A small contrastive audio-text model, trained from scratch.
Model: 7.99M parameters, log mel input, encoder arch resnext, encoder norm groupnorm, encoder activation relu, encoder depths [4, 4, 4], encoder widths [256, 448, 784], text encoder width 128, text encoder layers 12, text encoder norm rmsnorm, text encoder activation star_relu.
Data: trained on songs of 200 made-up bird species, synthesised, often over outdoor noise, 6.9 epochs.
Rows from block 2 of the audio encoder of a small contrastive audio-text model, named by matrix and row number. Rows with one number belong to one channel. Each number is 128 + 24 x the weight over its row's rms, rounded and kept within 0 to 255. All counts start at 0. Numbers have three digits each.
After each channel's rows are labels from the 100 clips, of 14976, where the channel reaches its highest value: "peak in band" is the frequency band that holds the peak. Only what is clearly more common there than usual is listed. The data: songs of 200 made-up bird species, synthesised, often over outdoor noise. In brackets: how many of the 100.
# convs1: grouped (4 groups) 3x3 conv (encoder.blocks.2.convs.1.weight, 128x32x3x3, standardized in use, each kernel summed), inputs within the group 0-31
# convs2: expand pointwise conv (encoder.blocks.2.convs.2.weight, 256x128x1x1, standardized in use, transposed), outputs 0-85

convs1.46:142100135108103104139166104167150103112104110137095152106119180116101122123130103106112131088160
convs2.46:112146140157141139124134127197117122164144122149115127166082162108153097102097105116124152126142099083137118145124110096141147125200127118081092129114128123159156140134146149124136109112179114131121133123150162136159142118117130132113134118129115170121167106
peak in band: 500 to 1000 Hz (45)

convs1.54:161102161129097119108114135124087131077085118103099131122130122099118142097153091093124124119153
convs2.54:103101137144156121127099133130101137153123110134111117133122098117113160137122070092099095130106140169112128126062149128160134113140125119111141143112116138103142117118121138145140094131120174170146145141147122082118087136134160119140115125116126119089123169
peak in band: 500 to 1000 Hz (37)

convs1.122:134114131179089162120124089148136105093153156144140092131131125080138090137134148117144152104127
convs2.122:125119130121140113128112142097138177119129061097110128116123148142094154111126081099108110114117114105156117211127136125127107129131114112096096130130120071109131144115104114148180102132142123170131142130101121136118130085107122135086119151124133158117116129
peak in band: 2000 to 4000 Hz (46)

convs1.120:147106144117134101134089140126117138125117123086124103150089102134160110167103083076136114110108
convs2.120:143105151144154176142106144131065115143118116111089134133102141112089144133137169186122104062107125113093127156111103115154159148148132111081124113102121122122121123106111139130167097117118123080144091136157145117140089118032127130130118138113123084138091127
peak in band: 2000 to 4000 Hz (48)

convs1.117:165114130143080148142111107122102075107157144145152093146111109100139105148129143093120131089133
convs2.117:122107181130155169136108141119094105129119098109130135105126104150095146118102122094100097142108100135164127178164132120153092163130139105100136119099136105121130153104093135123137092108142120166137110174136139169145086135171135130091097132139097083102110134
peak in band: 2000 to 4000 Hz (44)

convs1.38:152099139103098100134173119162142115126093102139100148113115174122096121109129105103115134086153
convs2.38:115142162148143098126131134214102108165142124126097128166071173104126135113135118116138149116135097090121113139142090121126194136180106117112087118149120094151150133129146153125168108096173123141126121145147163076170125112114125145141092126140112169135137114
peak in band: 500 to 1000 Hz (40)

convs1.59:163118149118093098143131134124119105111078098128105169085130112138102137117152090105146119093146
convs2.59:133110140065130125138125141100104150114098091106160138140135108145103172175139119153094131132115151148150152126116138150145130099128130147141156098115119128105036155105108140115129134143097089112142115139163156140149141159145117129114140145138122127123150133
peak in band: 500 to 1000 Hz (41)

convs1.41:177111146120084101140136126137135110096094099131111154081133135140104111106148086105133147104152
convs2.41:137117125043127149136122123096118130121089099094171129118162119122100163171111136148096121121109148156136160110110131151143109103126108154155153120136121105095022106103119136134109135139099102103125112124156145112142102150126118112109139117126165089119161136
peak in band: 500 to 1000 Hz (43)

convs1.49:143105130110111109138179104173152100112100103143100149105116175121103113124124108105120136094159
convs2.49:130144161147138139132135134188110125164145146138123124171085180123133106110110118127130152135138096084118111122093093087106173145198131111101110083144116116160151126129142153114148109102161124161129127138136164098168135103086131137145118126139103153148149104
peak in band: 500 to 1000 Hz (42)

convs1.35:103114165122133122099081117108097121148141126128115092122137099131111114122157148119110088171075
convs2.35:136122162116155185122099134132162133153145147118157112137129133068126126117141174109099110081137123127141141190182168123152130144140167105152157163141139161122132128138107141157162111107129155151123145120158132152179149120097163113164166132119157093091141141
peak in band: 0 to 250 Hz (35)

convs1.44:146113130111092125141166095153143099099103117137114155094120170118096120110128103091115136098169
convs2.44:104131144156130127113118125192130118167147111141117095176085176112145096095097095121113155121146106083127120121146099091115164135181146118109103109111124123173139122129110151126135109106170116100110112123171167104156121115124135116128116102138100158146121110
peak in band: 500 to 1000 Hz (36)

convs1.96:153105151097109090118130129091107116137102099112109115145097130127151117100143085112109085118175
convs2.96:115107112108161094146119146152135107141133121110117150122082085069123104123170138141128111121105120137136136112102033136160112150133151111082125093143122067110115173114115133129122102122098117103136095120134142122118105046151130128097179132127104099119112135
peak in band: 2000 to 4000 Hz (47)